config.toml
encoder_arch = "pvt"
model = "image captioner"
dataset = "rendered scenes of toy objects such as cars, trees, mugs and chairs"
train_examples = 195000
image_size = 48
crop_scale_min = 0.8
horizontal_flip = false
translate = 0.06
rotation_deg = 5
tokenizer = "word"
vocab_size = 62
encoder_norm = "layernorm"
encoder_norm_position = "pre"
encoder_activation = "gelu"
encoder_mlp_ratio = 2
encoder_head_dim = 32
encoder_fused_qkv = false
encoder_qk_norm = true
encoder_parallel_block = false
encoder_dropout = 0.05
encoder_inner_norm = false
encoder_patch_size = [2, 2]
encoder_depths = [2, 2, 2, 2]
encoder_widths = [80, 160, 320, 640]
fusion = "cross_attention"
decoder_width = 192
decoder_layers = 8
decoder_norm = "rmsnorm"
decoder_norm_position = "post"
decoder_activation = "gelu"
decoder_mlp_ratio = 6
decoder_head_dim = 32
decoder_fused_qkv = false
decoder_bias = "all"
decoder_qk_norm = true
decoder_parallel_block = false
decoder_inner_norm = false
decoder_positions = "learned"
decoder_cross_attention_every = 2
decoder_tie_embeddings = false
init = "xavier_uniform"
residual_init = "none"
optimizer = "soap"
beta2 = 0.95
learning_rate = 0.0012
beta1 = 0.95
shampoo_beta = 0.95
eps = 1e-08
precondition_frequency = 20
max_precond_dim = 1024
one_sided = false
adamw_lr_other_params = 0.0019
max_steps = 3400
batch_size = 64
epochs = 1.1
lr_schedule = "wsd"
decay_fraction = 0.3
final_lr_fraction = 0.01
warmup_steps = 680
weight_decay = 0.3
adamw_weight_decay_other_params = 0.05
Rows from block 3 of the text decoder, named by matrix and row number. Rows with one number belong to one neuron. Each number is 500 + 25 x the weight over the matrix's rms, rounded and kept within 0 to 999. All counts start at 0. Numbers have three digits each.
# fc1: MLP up (decoder.blocks.3.mlp.fc1.weight, 1152x192), inputs 0-191
# fc2: MLP down (decoder.blocks.3.mlp.fc2.weight, 192x1152, transposed), outputs 0-191
fc1.918:555499550467534528461512453478498494486472465475473487511499486449461485507508489493511463501462559519494455535521494466452535475500493501524462498517528500452474549503506465545515473526471567509504535477541512530512503471467498544503515481486490534414519485531542457491516511530501473481487556486519550499498477477542460455451489460520444468561537495475514461506560487523501510470516543516505461528491515499491470497472459486505520494522529503489556462543519462513456547499507490524504507503510536501490464510509511508474522525518540484501517467513480483507566521468474480540
fc2.918:482478457485483477509542458470547485433557486482506461507503515456508504467530543472528459467517461518561557490512462513452464483552503499495503440533449525460502541480489472511495520458545523513489484469507456499520476481552492471542522516501529485460467491524543465511493462526485428502565502511486502511517481512516471466562497547506477437518471494506466441455527529548471519509465498526534530494520520468500455487456451537508533540518524515549525494519509492486481509468486451528540486485501503467497502524522497526476508460507518457472538491573506444500517528504546506470
fc1.919:568516513499521565493501488501472491479495474510501514520473491515473483481471490476475510549511488525543520482515470453493514469527492524507499507509498494486504497519527524476459495501493490524513487498503492502478496481502524495531475520518500528474547466528495517479498492474506492473482510469482517452534509464515467495478504539465505548488512521532552491508543469533510506556527524530487476494482481476497519514533491524509560479479517504466537483488502460465506524455489467485507486487521504534521548511475451505486542496489508536501516513453506493505509481502453476509
fc2.919:522495499491498490498513473508489538475505531510495485467472504506508508515479513506509502513485527488487477493488473504495500536503512457490500465483496500526515478490488534497484522485494521507497472500507501511516486531505482508491525514516506503516508534505483523477487508506496532520523491529480481522491491553505484520465511473517505484503529477468484506509470496490503499514465490503518525510471500514476518468509463485488498500474497528488504524502514496497461485515534508483470495487521481496496483491488505504487484501496518501502458503539472486469494500509469505492
fc1.920:470503461532505492502458478491493477509478526452496530493510496494489501491515469504505482514496506505497476488510511515511504514514480481535476526488493478502454518521509457510505475471524448514496466479499525493468503508526494510501487508506489520517499511513469488469495441494491517508543524461531494492473499498481535528486500507494466489482481516490483491514505454482508471504471540492476526506506531470487501529508459482535501486514519509502491544460565566526498511500476489492482493499490502535502493490476521477502487461474504523516487527489490482490497474485489483489
fc2.920:473521463504539504462503554497471504519488466516497498469510504451527486462550489525525528522477504513517456509500491512509505479481474482511563505437500515531494496563500542502472491440484513507494489524526496499539525477492499469495481462518523485474518538458466495468497473527483515481451481477550476475484523459440516522525474530515493508477468497493493526511538482481512497521543494523486506528511491504534511551446521511458482518502485511498473499525492544512513486516452492507493526546527486518504509464450549491510490482489462494533490519499501496440481459539520495535
fc1.921:527496500512485540498500501487533495533548466512510530536485530479482485503498475484439520480469467488486475485512531492507522514502477514533450533488516552480520478534467510499464492534520495519526542467487481478472500469526487496518469504489534540486470476500514496506521543553502505500488519495492472457491476464502501502529516457487500506518555515507467484466474523460505463499501488504487511495522514514481499533471508519476517493484542514448484458490479570465503496528519467477522506508495494502496505500493514518489481504484467480486510515497505480484525483513489498527
fc2.921:535486480482483475522497514481486499516533505502464504492457510493500534474492506461498458486501479517485481489463483562485500460470463531469503499491511503453516487532471516494479518497494505499482517479485511471421485525492498496474490492475515533462501505550535516456523526480521517511490517479484489487460511516495512476492517496522494499493491514514499507481515495482454506475518506455520467510507528462470509509510523513507474467524500457476535486486489507465476490533520515498511508550494505529467483491536478544483473493531506501464470557501513494467511492467493510515
fc1.922:488498499534490458475478493515521516491548515500489508506489495487531520523498499547503463498499536477524467501478473529506506491509491496502457493475509487482511506504522452504490515505489496516498434486468478437484467499508531507522505515493480524459514516462488486461483493497499535493542495505479516486519510488512467496532472499464510518496508521520501552497496493491479522518506527502492511498526531523531479485492500511512449530497490508508534509486549488551530556477483522506514524508502550478520554482522465468522445489523451511522496511532513505575508445481519486465
fc2.922:546494466496503498491487464526548528489477468534510476488499478536501474528496499468525495491487471510484495537508538524531505504498470526480501507518505480502531494482504478474556520517519466493465524508521492496539433478466501507450491460523526522506583516493465566528492506543485487512482496503505510491503469499494543508510477469449489476527488479468524497516512495514513483519534493523501516512496502497501501520473486458492463497485519511528482533488460521473489485532491512478509553461513499471557482492453492442484505480524498478497506478512484486477472513485528477499
fc1.923:514485500489454456483477490513492521493500508499499474506506503468509520473516528482499490482503485498528521474524505509502462478470519523506493509528482519511514433491528489512524496509468513509509465516532471482486521543469508511513469490516514518472473507528524480499516503511470492492499513500498529537445448537487475471540509455499530498530526520510522537486476479497538502486515509505481507470520525511507499488528453509498507448499498519484511462484506494545534517508516454507547471487500464513511524505492486500513536478518510491476494523508529511481497499468465460454
fc2.923:491513493506505512527483540503492495509512498508520495521494496520475501499461462494529452489458501492524481495476512462524509518478477561479490497501499463508483518518486478486470514490528470522499481529503459515485516485491499537507501485465492488542524491488495525481462525489494477485521503478514497515488500480473501490477530463514472539476507537483491511450505494469524448519516517485522466511487480493513502517498483472472502477498537463473517463469499486490528483488522530505493490512490479534539512497537516501510525519460486495469479535462507528555489519467513490532
fc1.924:494495535520506509525527477456463507521508514534474521498519504543528523505545496478458497523507494491521465469503470484458473520491502496501530508499472449466496458506525502505511509478492501503474480467469512532507494546503468499511527482492541513531499511469506523521507492471516501499463524552486493494478483482478476537489532519524541496505486515508505505493523459496517510484512497504529492521517489504518499472501497488514480463487499462510527506446531505516513520539517470475458475474532531486507496504453536495523484509496493504499519517505523499523483492479467502514
fc2.924:484503485481533502512511497463501506490511501507510493506516521527486481451508541502522496469501487512479511504470522502456470521523496483476519506433511511499470498530490535481478479466458484511512516511518472493537487507491489498474528509531524521529502527491465498495521495495522532497443474488519480483509504538482495555494492523533494497481491476497469523511512530511527492560486525493511494518558458467525504505502533512486515494484550490540523514514491510475470524466493498482495553522526505489489511491480503498476512500490479480512462472517493517498471519535481507512
fc1.925:530479531501490502517465498479487523524537503510501468471519515541489526500524508507484518516479525508510493486506515459513476528477500503500508494470472479526479504499496491502524478492478489473480549511508543474543492514499525498510499520534500558499482524478483492492505474492501494501468517527508513538456496519485481505488539484488514493498476495486489531518477494498495543468484507540523490508490498549529485470528538514516497531510514487518508527526505465484497520509502534491482477530507478490484507519486516497501525478514501501476508475526533520520494457513507508496
fc2.925:468482497468483534494482533510498505507491516490491516505516504525490498496522505513514568474480526499525501487473526487490536496557512542489493524496524484483473494475514530472496502472469507519483490487526501464503518494465512499468509495538535487524478496477494522477522471522496530466515489494505510476513526520529550516467469554494486505498481486484484484499472494502506480536488512520477485491515447540510487452528510489527505488489490495515511502493474496489484505517507506516498485493489467497490524497528470532498470528503510483569526456495459507525481521509482536481
fc1.926:502483486492482510492522510545483477532495474475505517481486556437477553497507465492550496480518519475536478475485505488559501511515470517499502490551517555487468466515473450505479492542511474484520511512452489486466464502530467457510482508520488531456539482487532544512500529498463548495518482506520486520527501459460507492502488478510475515526503475460471546502485484499495493496505506508468504467521544513499474503486453496509509503510504496506506514503485514525488520498502531560504519522547529506520476473474526539526482497479490488535474513530486477485465504496556493500
fc2.926:551488490486470450535482489478490509510505496496524511530511518480510520475491477493530470505508449521522562482502496476515455490437455499501501515489476506485505484494494538548486500541479509465478509534513486472469435492495495508475498481483510544494512519490536543529525541521459542470509497496512486507497529493443522487509492475551509491494486532532462492451504447521477508504523554532499473506519493496489505490506522477469464447475493528551508472481475503463510532493506543454514468544515489496494461487455525511507517493511506535485468485501525495420492493519520526557
fc1.927:499551520497485562523528469498472542492538472536527526461501518518465524526498513495456534503501517479535507482472514478427487491490522527563533511504458514525516481505452471492478522480507495506479505463525482467457539490457475490498521489534486531550531554485461498505467439466529464489507490519501476514511496563456512501470480535509486501543481480494575466492484526462492483525539484539511537508541528483504466474529540486498477487461479486521525527501443479512466514516481555538512510522535561505501511534515464472502497485477549536488486513510488461471515453506476448538
fc2.927:517559503500502531532520548504502514455527493531526451493508496559516510547490479501478533439495484510514533532481531437443534501500507465519542527466483504544498475535485548520483463552474481497483498531470439517513477528507509467487520499517494514526491495516460484516505456503533517510499488542506512506492552550509515516458507523590496490470526520540545498504510554493525535534476508538489516462537543507486493520495473524482506474470502468456565498539530476476461453483498543547472569493550481526494512476494484514498512508512547472534473545538485511529524461569466492560
fc1.928:510492533488509502497462483519496513486517503487532469534491518546505530449469485512529494514526539489508486511521555499543543504530563508488529514468463499482525491477534453483496505507470488485489490492512496509480522510509512507519500434507501511502502483449484533509513501495524530501541470531486487486521443511550532525476485483506506467486525509512514488523494516457504519523517486516484501462503509544530461491512524476534498523498531454549515541475526516498511493531481496517502476495532487494503506484468514526488481508504503477526495533517482550512555454485459477502
fc2.928:477478526542494489492454530505516504458473532537536518505515483535499468484478482485481527506514504474484443558504505489507496509501523519496494529518478498514508465493491539507487474502461493538459502476511556450533497511512542549523496504568536527516463538493471528511505519536476479506547491530547466472509523494510512516445517572430479469531517495448511534528471492540505469442519509543526460480550475517526559507519467529517530534507492515545521524528493517484508486514513501522475499445447519514486558531532499443512483539551537548532492453479466496495472535507516506467
fc1.929:525507531500505532477463468512498482499507501508515479493516528513487511501472467481480486481439527512506500485492498529501415469501488491524501483538451535446447492478456525518489497508503459486506500502496453509457510516456493509424519488476493439504505499488544513516492498484474447504494521547488543519519474518492483492489467479505527527516526476491479519494489528483467526558495516512523557447464502533518495493501532584494494531494545534446485521489501512517522530484478508483486511511553558491486462479492488470483522446496532526479456440485496518488526497458531500491
fc2.929:480566531550509481467473516492528496489471505468548510515537540533480535474451513555512531457509523536531496473502502486509541467488572467481510493555512520541475538513517512497531504512490463523529459484510471484469497488493500491457504537439520458475490476529502471521548524491511511492467474510487449467531515545467503512522541537474524460488467512472521475460487541549515478532477515462501522505488482496484450451487505571493519525498523558507511482507506525471520493489538519479497494536500494519544511505487523460533501490533519474454520534491518520488497460484510513496
fc1.930:469497524483482510515485538516436504507499477497477470484507473487472465486531498495487498509507527471475515451526495538522499513487481525530504498511496514474463507520496499456494486496492505481492474465490490486503494457455511559461501486530498446478523502533470535531495507464503493499523501545542488491472540546489485531502509506501486483463507513466499508452489487474518479587524507473496509435449492488499543507518503508483518522497526484472478499500464481514506575469512528528482493463512471513513500526530493530496523524451478518502480508521536469483474508482458502463
fc2.930:484515504537509481446479526471514473479485490490530514528477551522510509501477494522488499477488516542490528481510473495518530478486535526479516506533493494541476508503471507530490523487497479535486465467516512499489499514524493471533471529461473479523491482529539459506501508527530517534490481544491481505554521535522483497529532482467538461502476506461485480535530511497514502512486549510532518521454504511482474452545485502512515487522480512493517481489491505459518493524539546473528476525513476507515537506463523477514543489503522486481538515460467524503474496474515521499
fc1.931:498528483479465496526496522533466503554477495524485486452512488472510498538521486527509471494509510532492431480515546487540554501491457511520481515537466488550498530502548463500504492454483486502492475509508524503511476520490484525497539516519462500525537496473512528477492487499513499514532546481520501506489539496492509534463508458496487511480480494528500512540450496512486550519503574526452531482485482501496525489490530520547530500484524512452495494510491473478535479475522507463496542502464484503455483496477535504487477518532528471517525495519516493503468501467477495475
fc2.931:474515523528524499457467525491479498524498506512458498525545512454523488527531556520481540536438513511516493509523473528503510447495476547500465507499461519473489503536485529488492470497561486522494495497483461477445497517481454481542480495509446468514506477494515506502466509506466518461434541536521491489463491510467542545515429488515471475522469501517473490536530494516543540520523500532476502517486484492474490537501508472450485512549516465486502549529461534504480479525484536469530490509498454498505497493479519493493458503511471535513544514489477460510547495483490472552
fc1.932:439509447481437501543490487493534507516498518521512520497491488497497539473523507505474518484476494551483504516487521507474467488489521512489479485490496519467488525494467501516516529530490484488465475507512506553471496500519454497479549515511436473555502504501473511496486533462507485511491483507481551430462532520488509518528480517513481482494472534515490522469474500541471455497541477506499506490541533494498464437496496489483479501523504486478517518470516413467505523529474488496502525495508515513519450488475544526499484495491514482524471506494505521532541520481520503475
fc2.932:473504541504512488519486489480495521547476497480527470552525470464466521517491508477512485492440526509502559514509465470489477528513527502549482534488495511474488504477501496524519482528535510441468505519485512523515515502486486491551497459465510497571513495491473480531486525483500487539457495458514524523471473478491473485491469550513472504459527488522538470502476541509482524494499476487504481485504494487547451512513528514470470503494510535468482508502546496499572497454493450511458504506519508560483547509490504517533535448464473486488515531471541507498450507521507527528
fc1.933:501506528513490493493484496514465493489477552471504520491480507471488522486478514475529502472536498512524490497545493457521498476494507520509518449510492529527484446460516529477516491500492528509465469469560486518493488518519495515493485464503517464479510563502524461515495486483513548487468474533512507502518481517511520458519522463509538490472503485460522506505527508488512432493463513507513493502480506503485513472517491511496531448504475491532501450525461519536509493496500477504515475472493452500511501497528548522476506525462515477469498514501493476519500486492486482504
fc2.933:507478493487474496518518492506508501485518486483513471528470531482487455492479515465526499518466487500521528503493493486495520496503492523486527505519496456512485459509473490518472522518496487490536457508493489499513535484490500504484523522483467485481459477519495508491489478511488465497494507520493527496479491522476499467495533518504494488469487551500508488485510499479504474499523515506521509472469499489485478480557451520478532457514483497482501484491502511472507475487513503500538471487486479522492518518506523491511495504476481472538523512512523501501482526473499473476
fc1.934:495482475514431532478489492523491474490478533493497465488509502481449525531485508472489499494509534511525474508478519510497471494438523529495534487509502497508505462496477481492476522530507504448468508504500472497483484485447468493490532475506459441547481526500484462515506492472517480471486496502491525494465511533481499517520517540504472519514512525476505460550544543512530482497521491519520507517536503495501456477493475492514466448506494474473475484495412492482484472499504483523496477488514529489539477488536489468470504493484523495540514522495487477483517503516487480522
fc2.934:476542509495512499539522520507495517492471502533547466480519487502485517549458493518473508491499508503496549474516491410486519488477504470523505507476500506509500479478467488474524451561482507485485498497436472531506504508502505510506506484505505462493483466510507465523488513481525514511470462550479499525486486497457494466493492473553528551467539500540546490503470550481519521483516497486488486488525520503480466503484499527530462501493494506455509528500541500507494479493507491512465514508509531520475492515517465508494545488461511454489476530472536497526503501553510524510
fc1.935:530486501455493463480526485510544466479501514463474520507483460483490485523548480505476526479547539523504463493494481508496513508507527496525490539463497464450495502482468465442511477448450497484510502497501546509501477499466537493456537523450523491462510472496523511466524489454489513474529523509527505497503520493468462502522527466523489529505535493507479472517508497468459541493480501498494467480502465505458516459525480466524492511507493453475460517472519472505496529485515506469520503506499499501508464524473507465530466483468525538552498510521501477512531494446523478465
fc2.935:458513487496488514482498473508503485487505475490480496510497530461493467479519532502510481506476450491553507514494512523494466491504466509505461520490505495475489511495513498500510480479543526508532493477506491488507495512488459485531471482511506486517493465514487510470483509497524453507484482513507491518500518523518495519496484468487489490490472513523506510484512522524513500519482491467510480495508510511523500507461531467510477505490497531499532517535540494489474467471513489515471518501476536459518478492500479495456476476480458508461521525521554505492491501460506486500
fc1.936:548480552447523474515519483524513471528514492514546509486490494544500488513472475543466499467457490509465483495503480494478498514500497547511493520513440516478517486462449521465527470511511508487490487508527495473454495480510494517483507494490530477495517476508521501505526480480475448489496526523496521516476532537485489464487468515479503494509509536478517509493519508475503553537503530491504495436472500550495512486503514511526472519565517518461474475509499519511509559485527508475482498486501524536518472520440503435486514480485517553489542455548464535494465497494479507476
fc2.936:498542522509502500461498501473503484498501476466541503552520536498463501465484531525522494471513523522539499505486492490520538499502572489527487488561519528501467528490505532501495511498516480554531484456500464478512509496496488478493502550467535467479491470497491488510513532492532469528512443511481464499533511544500504468538556492489504485457468533474522486482477547521499468489448514459506530481495479518474478439468512527506516497496500553511528466502513503490525478537554532475489483531516498519511502507493517488526521490526508510466518508480504512482500491486534494479
fc1.937:520510525499480474473490519496504492476536533536510506513505464511510510500545508496494490465507527461485468471466498494506477529516476534513461443481507476472516537538507491488517475473513504513498476513508509485468461459488527484480532491453501501477515475493501487471434515506473532523516538504501476461493534525458470480521486491508518528498468503494511577510464505503495541551502517461513505453530514490475534478500491497467491494494484533504494505532532493565514547467457508508482545460529505463487520503522471482493472500476479549518475494514518483544465465481505510477
fc2.937:489521473508511501441473493504548505472495468500510485504510515516514491528530501546538507489495489521503533494523526528493546486517481488506544483522521496506500511475493474504537537501493469508514476498521493504543469497508490506458482484494543503482555481515441539496507474486507507504479502509517500506524484505497507498539447489476534505482484497485539462501557525507529468510502521467493525528533498528493493497502511504494458512519556548525524519499484529499528510493497553484515496519511509513554524499458509464477495463486483469468535540478469489495477482482537503531
fc1.938:479474477515494479509464497498470491466464503479523541461468500473509488490530485507511467505514502507476481504529519485514535491475502483522486494505528470491469557517512507471524476510485459517480493459497503527493516506503507513490507479486491526498491532491485463436509504473476495506502530468533445476464539528459495498500507516489457485486504523515509513517488474492462492500487528503472495525505478504479460491521475496532541488507525494469471535464521508510494488493476526467476508517500486519510519471466517502495489491505485498476523509513488495539494457489496443491
fc2.938:471501481495518524468492542503492532536494483520483442452496513458518476500550545497511509545454491521543470485494474541508481505522473531501523502458468518481499494566506517499483464491529520515487496513486510495525505509482494472488508461483464508465528478452490487473479460518495545463486499451522493481469503494464524535522460496496525496498491491514465502517547490484496507527501500530490507503491499499501515528465526475444475487511504520531479519534521539514488489487489498512508516542478475494487519474453542486460508475452443517504504510528481469464504506515490536522
fc1.939:517468519496513511493532516493459494467514511509502474506483498501480518495528529494470521495499551451532443515469528494470511480531505503531498505503436501473483503531464527463503524484526478555502491452469520506512493485515501463498500517556498508485489531504464485519522496485554450496483527475507502490482476505509468517470538534485474489518517486435557514512530488444510476550474526495506528492463485510499502473560505521541491484531511503514530496488494516499520543497460497488506461489523541495540487543485490502513486494498528488468493500514509488489503522514474509531
fc2.939:512519475491485478541509483460548484438508492519488454535486539523512511504522486484516462482523520511539533483532486446470477499521513499500522461500474544524465524489510500568475492449524511557475497453481453540536520466527486464528523522493513448487521473517505432487539508512485485531538478502491486475506489527508453493534494552503507441497521500491487484479540524532501513520490542476527555538500490495508500469474441540482519500529504496520557482540523482517481500498523479507506502510506484480469471524470519503471513506511469488458505492522504501494499512494481531460
fc1.940:513516520459508496513503506490520480518496521420512502482506489537487504506504470459522532518474514480473502500491503523450480496474506493541529457476490512462519515553534490472520537449479484476479492458520550533470505530513480506492508491492541502532472464497499469475476505457475515481500508473471510485459488476529511502480514541535541494520435493516547506507496512535487491499510511492515449509562503506500524433468528497482495473548512461534492538444524475565513466551455489498487466532476512490457482449504515526491537499500542506476488503514483463523506461512496473514
fc2.940:453486448446491515539522468450472530491484505506455479512498465479484479523547511478507477472480438525505512512472468501473494516508511506532539509456510477488463512491526465550507515504497525511527502519457485509533495488547496478512514457515512551509491505516505452483530503485524482510495472495529516523509498488525505528488531499506495504467524503505531543492503531505488511492479514472482487529537497492526479536480529503489487503454524506501511492516549462517487503474476481503490573489516499483520489527490521516504493508459459487529487502513507491483459497516505527462
fc1.941:503531514477516497465535503508531492504500500502504489485480492494518487456539525503517524519486488506475528487509512497513542471461508508507511479529527487524506513515506470541504511509475572510552517472481498479477471506520527474500529506507565535415517522484479458503515508484463513515505510455508524515501490526503465496501496540504509481498464497476492465519546510497495442491496496493528433547523519458475519455462504527488505494534498509472517490488509483507437527498503531529506524498458531508474491546516500455478509521509527514507469464492533503507502502524496505546
fc2.941:501455442516453481523505459503543495470550491469460455518498502471519510495500555483573467461497492488501549511508514516466475470554512534499474451522441521452490553506493449511485494507514480463472518496508460512529502447514449471516502478524481512472480491495533452489493482499506464491523519490498559494494483502532496497537479498473521501483469475516495478492525506530485511523511522494512521502526520505487526521493494495481509516498473518537476469498479495519462487480510476513510501537526528466516483522508522530506504475456487445518538487512495463512532497485538525452
fc1.942:510485509512483487529491544505510517485504461515515465473502481461518511516483488460520509460501469515538484505478489520536502492497493514493485509519486556495497497485515500479493462514485511514492498487473489492481481458489461452537463484524492502480502494476527482508508506487469521501483479459516483471485484499489500500489457515525540465493503481499480503498501522502512453479481487544466494462503461543526459525500486521485499491492492513492499496503467517443464517479515475499485522518529494482505498534494507492531492509498464476475521515495482531473541482539493502513
fc2.942:533552531511487502489502528486474462536523534481502477499468530480479490485470479447496481500484450497484526472462494557533497486465492519497494485510517460513502494500490516531478501520510507486489505496519499485484493536492502527492494509462532497496501482527541513482514507508517497511542496549458513537522506528479492497494518459471452505496478518499504504483463493482466521522508501486510510525451482491496526469565475461517508467492512500533489489496518479510512499501479491495526488521469521477514475482496508544471521505496503519510487531510533491457461536490514481518
fc1.943:518522552440515512480492435541552482511462469457538525498556532527471535494524471545476543519457477503544484495447487499542475522455502488520460486486440499487477521529508505477529469495475532502515473484499530476439488502531521478472467508489519467502461484529498548484498515511506465524478510538497523459521521498497507493479481489542499499469474533509452517486472532515494495547458516503536484430515484509490489507502534533496463536493538513496491498524524492539474521507530518452465515536492532513506515510478503489505515524499547537480518426519527535500528459497515506450
fc2.943:508550481548494497478489504484504491514491483465529492522513533484473496469459517558508512461453528548531494478512498472522524486521531511478500509572502550536462532512487516514523497521530487566519484500496466475518505499520476488472473557468531462471500448519495492509542500502520479506509445526514468498566535497452510498585511499462514505490461511495522473488524571513494521515467488423477505525476469522456485448461468527471506529489525554498520491492515514495533484497533535497532495536500507479508553507486575479509496476536511490454515533500502520525490479488500504514
fc1.944:482446525526482535505480461483506512481535510519489475484540530490502535447450501501495505509521520515524496522498488505487461519480523504476479494493479504463512509481512443491500491508522524482452479542516487490501505528520499534526485488501479445553509483490512494478507500503471454511520468549493519483494501561505483500513455498512507510522496516499491503494497529469521513467539491518492501501526489491525455511448458504521533554521491481517468491479515504459518511524503498484488529457499551498514506522509459454493490517494518488532502461539522486498519516512459516548
fc2.944:475489527516517518538491496493502528526481557519497518511521445502492520510468518499468515533551454524473511514530504465502496491480532482500504565525507502479509478450531519439511522518473481455495515445466521481496505526514535550505503524518519450543497521519522503521455571540471470520495525524537448553513508507488521492499491547471479489488500479445528502503469507516508513510504475499505453498534470462511454518501511493497495495508548471516529533507505467493538514480491462480474489484447500508524539537503492451539491498556507539538509477491504497476519502493523511503
fc1.945:507486536515476460504517518524486502479486566478520496522515520511512532494471521510568449465517489512547512474492489490515501492514516517451520517444478507515478447488533483480512494463471516468522471487521521507525513529532486489461500476537556500515472508465479497522507488503506493510497467557514466523501470515520509488486517523496502494526513499496527514548510525487524491473491511517520456487502469524539462475528484481531515473506500535541516503524482517513512495538518492527505490528527450488521476489507496483461479486484488515502516542516555512521520516510482500480
fc2.945:452506521515485520505484535488479496488496498504520510500531475510489489465508519485490543504476518494516464515498510457484483506532532530488513523511541496493477446516546513509489480531463483502475501520542505458526486512501527557489505463514487476515448524502454533452517511499468488461501486483536487527482517488497530494474475546486460524486504516459498507495473487488517463474501492499492486496531457500516514506491499501491534494457520458538521501508485511480514495511508523496530488467435464494504506529524525453526458555507520506525487456487499509509476496513523501517
fc1.946:477488440506490510490479494524507503491498476524515479505481475542518477501506469506500490515507531484530515519510482509520486465502471508490499514463477521474465501513457515493479497489537491490483517459454495482523466511445509492481514484504490503507491516499450515517516489479527460548479503508541509501501527526525499490501504526481506510496553486487463494513511566469494518515509504501547516452447497465497510514523511536525529514499512468467497470493509538507475565496468487473502513487511529480522447566530495471507481541451511491531504475493502497519523504474476511526
fc2.946:509529534494490467497484507504508481445502496509502470511513559519481508476476502531477496511522516504500521490505520523462519489539524511501462489537509511505484492536502496516513514455534487546488496489488515498489517493509471477541507517480466441505510470465535451490514523511481481523493456504473481475498483512483488517534509505464498456513481512478490468476516513509480510503503525459504527519513528488452493442488463507505488509507475529512504479509488513504509476513512472518505498489497530470496506498489480507508538501536510505480504507499511490506514531492475505436
fc1.947:530512479515511509525499518473464530496519514532522527512488503479493499492521492469517484530540492497509485478547486495525520494414493492502499515526524508558486517506525471490473522500489501487501542549504498526524461458546494477533471533509523504491487496536461518525459525516503520475464534465487511484503507518480449502448523489489498525509457512494473476556493485497511508537561488462500492519474547474493510519441496524509531459498516495521511500484504515551496521509491484515529510511459500501458526554516534494489510493465531553470474503479477502508448467513514515472
fc2.947:536404507475500459522510476480485518456488453479463537501449478472513519525554507506456513500556512516499565456508487508496541477452476423524499438507480496521526503493482471498526526493493499475516480548489512524496500504524499462496521489539458487481480506508510494496456507474460525506460501466445514526520474466472491539537473503529555535506521477529494485508524497477503503498511490491513531538486506489494466554499558534484515537518505502445443509492448500542469529493511506472504454499501461522532475452495473500528499515476494451491486470456513487498526509530513494468
fc1.948:526493544464521544513459408526505474521513503467499525533555551517433517528501503554435511518430454515512480504462500478564464497514517498547490527557402494460476529508478548484509492495504552446510457419476523500478468538549516531446484482475542486525517444498521532500521491507438399494502552512491513551519520529500488473513413481557498539503477563513474490484499537540505507564490506510508489431513428537434496504479527558485465511540564543486472533498482497490480496506499528453531513541543549526536523538497490390529480499509488546471497424515512527505544487495469536476
fc2.948:498564482507511501508481518455513480492496476461555533543535529529496509467474522529519517443475517537522510468536492487530545476519559511508511487557535536493496515507489524500492501504491498574526481499491442482503499516525499469464485568456504443463477485520505456517554506522520466538479441498483442474563500523515496481584537535500565500451465510489547485456514569519492501517431489425494521477484475513464457447493478551463534510507521559531509460489506510475519482522555533487524514548498467504513517538469567471520530473528488502431541494500500536514486498473546510474
fc1.949:495514488457525508493551509450516441490485485521520519539496521524478502490510459465439471521523505477555517491482508529465464496515492536505475531506495481471485513469484533472545515500497463529465477443508503495437466522494461474484533534512512463495540495496518521501506466500506512499492499542439549451513521500475482517500534498498494483526482504490512510486485488509472512571481543551503513474511487471500470492511527481495527468496506499494544449518522460475515507477488521531433476453553518479515508514518508501510493493455521507477508530550505514509461485450489508455
fc2.949:530505481483511517484497467481529509497484495494513482534526538527493483489448510528519524452486543508512518496498486527464480532549510474483497485502531507513465499530501535505496499482510474566507496519528479519526527476522467459442521496494528497485541502492475527524486500459516552498458468497483472507503509514510468477494495512522515497475472482492526471504494529499471468521480505511491546503492484525482474452490472526489507440476540483499521488473549468470468525459508485486505516512541525501481485491456523493519512455454498489512481534538512497535485494528494479503
fc1.950:492521585508486541498474525510498494464513513544503493533488469499532487516488501494525500501466519526520472471466548481555556536497543505480502527533470489497508478529491450513492480554443492497529491546536477500542543546520531501450519492531498517507475481485516504513542519512493513468549517550495524491495498515511518529517475512472516500515523497534552522523445495493547479413470515477503484506511485499547511485542519488505511568476561485554510543495486552518523515554510502504464486493538506489526511533516519503433492519540495513510475466493548553464536478475497529480
fc2.950:473508548511489535476443533499503511450498564520521531500524490520502490451460511476504545530511522497498424530533500447512486516522512522514510517527519524519490462459542490470483493501435462504507506447540537480516500475513573570491475508515539514504461519503456560503510513528477485466510484517560462483498496505500539498463498557420482479512504511425515545528467481511516496465529464550502446506508479516502549504507488522543498501473518494555543501514502511475484459523511528505498498427442505512504562516507499450493457559555536535555512445496477503475483504521513479506
fc1.951:484508517468457477497511539543503472513488482470517467514518522517465507557470531486504508450508514502496502521514505458493498518464530516535515502494517517512512460456484534506536484468509547505503520502509476491527511484479482522531457512487541490543514541504493455495476478495496487512536468497464515526493470509437499459513515495570517504529542520461545461537521566535518486451516510512522521496517475493508498519553499472491469420497465491531516513488469512543478490540532510516514488512497475543506441544534498533461493499480553478505510538472486494499512492528462425488
fc2.951:466539516504464476532514533497489497502510484508550443473518513496478510502474499477490472471462463493541498501501477443517497497498511520489559528481480475523488494503486473517478490562481475506505458503462454510498512505524531496495491462535449491505469448507475463493504529500508506462542511510514525530449544520474515528524498511528491509461495551517530522484508545470525503460484486511483480479523543474497482475491465492478503501481476477478504468511511486491494500485485539548491504484489514513482514513490494535480497497456539461521499548499506492513493520516513512523